config = dict(
    model='model that predicts height in the pile at each pixel',
    dataset='dead-leaves pictures: piles of overlapping shapes',
    train_examples=36250,
    image_size=48,
    crop_scale_min=1,
    horizontal_flip=True,
    cutout=0.4,
    arch='unet',
    norm='groupnorm',
    activation='silu',
    weight_standardization=False,
    padding_mode='reflect',
    pixel_unshuffle=2,
    widths=[64, 128, 256, 256],
    blocks_per_level=3,
    block='plain',
    attention=False,
    upsampling='pixel_shuffle',
    loss='l1',
    targets='height in the pile',
    init='lecun_normal',
    optimizer='soap',
    beta2=0.999,
    lr=0.0043,
    beta1=0.95,
    shampoo_beta=0.95,
    eps=1e-08,
    precondition_frequency=20,
    max_precond_dim=1024,
    merge_dims=False,
    one_sided=True,
    adamw_lr_other_params=0.0029,
    grad_clip=1.0,
    steps=9700,
    batch_size=384,
    epochs=102.8,
    lr_schedule='step',
    warmup_steps=290,
    weight_decay=0.3,
    adamw_weight_decay_other_params=0.01,
)
Rows from block 13 of a small model that predicts height in the pile at each pixel, named by matrix and row number. Each number is 128 + 24 x the weight over its row's rms, rounded and kept within 0 to 255. All counts start at 0.
After each channel's rows are labels from the 100 images, of 14848, where the channel reaches its highest value: "peak at" is the part of the image that holds the peak. Only what is clearly more common there than usual is listed. The data: dead-leaves pictures: piles of overlapping shapes.
# conv: 3x3 conv (model.decb.0.2.conv.weight, 256x256x3x3, each kernel summed), inputs 0-255

conv.54 [120 141 122 123 109  91 120  81 136 115 133 107  98 164  99 181 149 161 127 135 102 129 131 166 112 127  99 102 140 170 131 128 122 130 139 133 110 139 120 109 100 113 168 130 160 155  89 104  53 100 165  76  67 112 124 121 169 116 108 128 121 113 133 123 143 130 162  78 156 158 124  96 140 102 130 125 119 166  90 142 170 126 111 130 108 120  95 108 125 140 117 154 106 117  99 126 104  76 115 120 121 125 111  84  96 117 152 172 153 120 105  86 161 160 114 107 127 145  81 135  95  90 151 117 154  49 128  97 120 106 103 117  95  90 124 107 138 116  92 149 129 125 112 120 126 105 106 130 109 115 128  96 110  96 113 120 121 110 105 104  87 103 114 105  96 113 106  92 118 101 107 105 129 105 126 127 142 104 129 115  97 119 119 110 104 110 124 171 117 106 104  97 139 108 140 108 145 153 154 147 119 124 157 132 113 113 107 176 115 113 140 121  80 113 135 129 109 143 101 127 144 127 158 122 119 129 207 137 128 128 158 108 120 136 103  94 128 131 132 152 109 110 117 158 116 137 107 163 108 141  94 165 157 123 121 139]
peak at: centre

conv.10 [150 112  86 113  91 119 140 123 123  82 136 132 118 131 130 183 136 130 150 111 149 146 101 103 145 102 105  74 109 135 105 104  93  95 124 162 138 129 121 116 135 101  63  84 128 120  88 139 104 127 152 125 139 129 134 145 135 138  73 156 142 108  96 162 160 110 141 132 139  64 107 121 139 104 122 152 144 140 196 175  89 142 125  90 155 154 103 137 120 131 156 150 139  72 131 156 159 198 155 140 141 156 155 132 144 128 102 122 177 148 110 133 110 129 128 140  88 148 135 127 181 160  88  70 131 144 169 119 147 118 121  28 108 107 123 127 134 112 138 132 106 127 108 143 139 119 128 127 131 122 139 116 101 107 116 130 122 108 132 108 122 153  57 119 103 138 118 108 129 120 126 126 145 127 170 113 145 110 121 116 158 123 133 123 122 120 121 135 118 110 171 105 141 143 148 131 127 130 150 122 114 135 123 143 132 148 150 123 108 132 125 155 130 169 139 130 164 108 132 125 108 112 118 135 134 123  92 150 146  88 134 131 116 120 114 157 130 129 137  96 119 122 144 126 102  59  81 170 143 112 160 108 134 111 103 142]
peak at: bottom right

conv.0 [113 125 102 127 170 139 102  97 131  90  72 114  96 122 147  76 116 150  96 164 133 117 124 133 104  50 115 116 150 112 124 135  21 131 103 101  97  95 120 112 102 114 146 169  97 119 123 115 139 122  94 143 107 113 100 113  86  83 108 134  95 141 135 100  97 145 119  84 170 126 109 117 118 102 112 158 119 118 102  97 121 105 110 102  96  96 135 109 136 114 102 179  67 129 102 114  82 118 106 101 110 106 103 105 111 135 102 121  90 121 106 113 155 115 108 111 126 116 102 109 123 122  98 170 143 153  71 170 102 133 114 161 111 131 128 113 104 126  99 108 121 126 129  95 104 122 107 131 111 126 103 108 134 121 129 128 122  89 144 128  91 120 159 122 135 107 123 116  94 108  96 115 107 100 113 122 105 118 113 125  99 120 113 104  98 125 123 143 110 119  98 127 135 110 115 109 144 102 101 140 144 108 127 142 103 152 103 121  86 102 103 100 112 121 144 135 105 151 116 133 132 161 136 127 157 181  84  96 110 155  96 121 146 130 109 119 127 127  89 118 130 124 103 128 140 139 139  69 118 127 117 159 158 114 114 112]
peak at: middle left

conv.83 [ 96  97 134 142  98  81  87 159  96 128 107 108 128 118 128 104 101 172  95 107  92  62 100 100 103 149 113 141  90 100 116 160 125 107 108 118 107  97  76  89 103 105 118 143 109 103 140 110 127  92  97  95 128 137  91  99 149 124 123 132 111 121  73  97 112  99 124 144 134  62  89  98 125  72 131 140 154  95 140 143  78 146 127 108  89 137 100 160 115 133 105 105 147  92 152  88 145 106 116  93 149 113 139 138  93 148  92  73  96  86 101 137 170 102  95  93  84 136 151  98  84 130  54 158 119 129 119 127 100 129  99 141 125 133 131  92  95 132 116 149 136 128 125 106  92 133 133 126  98 134 102 117 131 123 130 126 128 120 152 129  95 120 129 119 131 125 135 112 108 106 123 100  93 115  98  92 110 131  99 130  98 138 118 125 110 134 130 155 121 127 117 119 134  96 130  99 125 128 128 122 118 105 124 134  97 119 121 114 113 106 116 106 105  79 132 123 134 149 104 129 119 118 153 132 115 123  84  90  84 118  90 102 123 120 111 135 123 127 102 105 115 118  95 135 117 103 115  99  99 118 111 113 160 102 102 131]
peak at: middle right

conv.245 [123 127  97 115 128 109 135  96 102  79 100 138 127 150 123 140 145 149 147 144 129 113 107 121 125  36  88 132 147  90 104 122  28 100 126 176 140  82  91  82 114  94  93 149 112 135 134 133 132 129  97 131  98 101 135 130 119 138 132 123 144 107 130 148 170 165 130  97 205 131  56 137 123 125 122  90 137 153 148 172 154 127 103 113 137 111 144 123  97 130 153 139 108 127 128 136 116 119  60 128 130 123 130 116 129 211 109 142 154 121  94 109 121 116 124 129  79 145 112  92 114 111 107 221 147 146 149 155 140 125 145 134 102 130 121 121 122 130 110 119 131 121 121 128 127 119 114 131 122 131 174 103 116  99 127 121 120 118 141 120 118 108 130 105 131 117 121 113  86  88  85 122 131 115 130 126  69 114 120 121 114 122 113  99 129 119 129 139 104 107 146 114 120 139 108 131 135 112 111 108 132 114 112 134 140 110 165 145 150 110  95 162 118 130 141 120 107 125 136 127 134 124 169 115 113 142 106 144 119 114 148 130 107 106 112 174 112 127 135  91 101  96 143 117 129 108  94 134 139 103 126 170 146 105 106 128]
peak at: middle left

conv.56 [154  98 123 136 103  91 159 143 131 116 111 161 143 122 122 195 161 158 161 125 150 136 118 109 152 108 129 122 101 107 108 136 102 103 143 201 176 116 164 129 153 129 114 121 117 115 143 153 134 127 154 143 144 124 148 153 134 162 102 116 157 125 110 165 161 120 120 149 129 141 130 119 124 143 126 115 154 130 223 158 178 141 138 122 165 145 131 152 116 137 177 121 161 149 149 151 149 118 131 155 134 184 154 152 179 133 145 189 177 148 132 138 127 108 147 158 131 139 149 130 180 159 115  98 125 138 157 116 166 125 146  95 125 131 124 149 167 126 143 135 144 125 122 167 158 128 144 129 133 124 158 134 121 126 123 123 125 130 144 125 159 177  81 126 124 137 131 132 136 145 143 134 155 159 151 135 169 133 133 126 157 137 160 138 160 128 127 140 122 138 202 130 128 155 127 160 128 129 125 113 129 145 118 123 155 132 187 209 169 154 126 152 127 173 122 120 164 132 162 126 113 122 127 130 118 141 136 160 161 103 164 146 122 125 121 176 130 127 183 108 127 119 158 129 125 104 107 135 148 112 150 141 111 128 126 124]
peak at: middle right; middle left

conv.179 [147 134 138 142 124  53 105 135 145  83 155 110 101 131 135 103 118  69 126 157 123 165 148 119 134 136 145 223 146 138 157 141 116 151 136  89 133 158 173 135 131 160  91 128 147 136  89 113 153  86 155 149 132 108 124 121 120  95 153 148 109 154 163 121  95 170 134 130 133 197 137 171 127 119 106 148 137 108 143  85 123 116 117 152 114 129  75 106 130 117 107 121 154 171 119 142 115  59 142 122 109  93 105 129 122 131 133  90  98 105 111 112 140 128 115 111 218 124 132 124  98 175 106 114 146 131 118 153 125 125  60 168 116 127 128 113  82 121 100  96 118 128 135 130 138 126 130 124 120 120 132 113 127 129 130 133 137 107 122 110 134 143 140 127 119 141 120 134 152 145 141 134 103 147 109 121 130 126  86 134 124 130 121 141 126 131 120 163 116 117  98 118 113 118 115 119 112 124 106 120 140 108 128 123 139 132 207 194 111 112 118 166 118 145 142 124 119 125 124 123 127 113 136 133 127 133 200  94 144 133  70 158 126 151 108 127 121 131 139 111 125 120 139 110 131 109 131 103 132 118 117 111  63 125 126 151]
peak at: centre

conv.249 [138 103 126 123  90  80 122 102 154  83 138 140  95 156 124  75 154 122  41 136 149 139 118 105 159 137 100 147  85 102 156 128  84 138  98  98 125 129 158 149 133 139 171 168 139 112 106 139 131 131 139  81 121 110 143 132 123 126  64 116 120 135 152 117 124 135 139 126 170 165 125  94 133  95 100 130 116 131 164 161 146 145 149  24 124 149  98 132 124 127 135 121 137 116 133 154 136 111 124 144 149 162 148 134 143 170 128 133 173 104 146 114 151 122 137 137 111 140 136 122 190 122 116 155 127 130 114  98 135 129  99 128 139 137 124 127 113 132 134 157 115 132 148 130 122 150 155 118 124 140 141 136 127 141 125 126 138 161 148 153  70  84  63 131 130 138 132 146 122 101 162 113 126 138 129 108 116 148 134 138 131 162 137 166 136 135 131 164 131 128 132 157 143 140 110 126 101 123 114 131 130 131 152 116 129 137 129 181  35 111 114 129 116 130  84 114 110 165 137 122 112 125 173 127 107 122 152 120 156 119  73 126 146 128 119 158 131 127 115 126 129 128 124 139 161 152 160 156 136 119  83 157 187 139 142 110]
peak at: top centre

conv.99 [ 93 143  95 107 175 108 107 114 110 200 111 110  98  76 132 104 102 154 127 130 101 109 141 122  79 120 117 143 168 136 144 148 135 150  80  96 107 126 120 112 102 111 137 145 127 144 157  97 163  98  81 103 144 135 102 104  74  79 154 123 101 130 118 104  95 126 128  73 134  80 120 162 127  90 154 123 118 140  79 107  76 148 124  77 106 127 104 117 179 130  94 140 106  73 124 104 122  75 125 109 126  88 118 109  94 115 107  90  93 119 104 134 160 144 106 106 143 138 120 104  96 111  85 138 121 126  91 120  97 128 100 182 129 128 125 111 105 127 101 111 114 129 133 101  97 125 111 128 109 134  99 110 125 124 127 130 127 128 135 131 116  92 184 113 123 100 112  98 117 102 116 109 110 100  96 122 106 119 114 120  96 121 108 112  82 123 133 134 125 111  98 136 140 106 112  97 129 123 142 148 127  96 107 140  93 118  93 118  93  98 138  98  95 110 147 139 113 139 102 131 133 138 119 131 139 134  91 101 100 148 113 125 128 130 119  72 127 131 112 141 118 122 103 105 128 129 133  66  94 140 111 114 141 105 108 125]
peak at: top centre; centre

conv.150 [ 90 140 104 110 140  95  83 107 114 130 116  98 110 133 126  92  98 140  74 129  92  82 122 133  98 109  97 135 139 110 118 149 112 116  95  87  93 100  94 102  98 103 174 148 124 115 126  95 145  99 117 102  95 117  97  97 104  83 129 122  98 108 140  96  92 123 140  86 146 102 115 170 128  81 137 119 115 142  88 130 102 127 106 108  91 112 107 117 152 139  96 136 113  90 116  87 104  86  99  79 128  88 113 103  88 152  99  96  84 108 109 116 148 139  97  91 129 136 109 115  89  84  98 149 129 123  85 137  93 122  95 167 121 120 124  91  93 127  98 118 128 125 122  95  98 118 111 131  99 125  91 109 130 116 124 126 127 116 142 130 101  87 152 116 123 103 119 108 109 100 106 100  92  95  96 108 107 121 105 120  99 123 107 111 111 118 129 145 114 112  83 124 142  89 114  94 129 129 131 137 135 104 111 133  94 116 108 110  79  92 121  94 100  86 133 133 102 159  99 131 142 130 162 127 124 131 136  90  84 129  88 117 130 116 114  95 123 133  96 127 108 116  98 126 129 133 115 126  90 130 115 139 164 102 112 123]
peak at: middle left

conv.60 [ 77 160 128 128 141  93  93 136 151 156 131  98 144 108 132  96  92 165 108 126  71 104 101 110  81 136 107 143 173  91 120 127 136  99  76  94 102  79  79  98 101 108 165 146 112 116 166  92 129  91  81  93 108 128  90  94 113  88 162 127  98 112 132 101  90 114 126 114 132  83 108 106 122  88 143 134 131 134  99 121  91 141 122  90 106 127  61 115 146 130  97 132 155  86 133  94 127  87  99 103 130  91 121 122  77 141  87  95 100 108 109 136 160 135  99  88 120 131 148  98 110 111 104 118 127 139  94  94  91 129  96 162 121 123 127  91  84 131 103 128 118 127 124  99  98 138 115 118 100 133  86 101 117 118 128 127 123 116 148 133 113 121 150 109 123 108 125 101 127 109 106 110  85 116  94 115  84 118 102 124  97 125 103 108 101 128 127 147 115 119 105 119 135  88 118  99 113 119 141 137 128 105 119 128  92 115 103 113 115 111 129  90  97 115 125 138 106 151 103 132 131 112 161 134 136 127 116 100  91 129 112 133 122 130 122 112 120 134  92 116 108 116  93 124 136 115 126 113  90 129 114 154 164 102 101 142]
peak at: middle left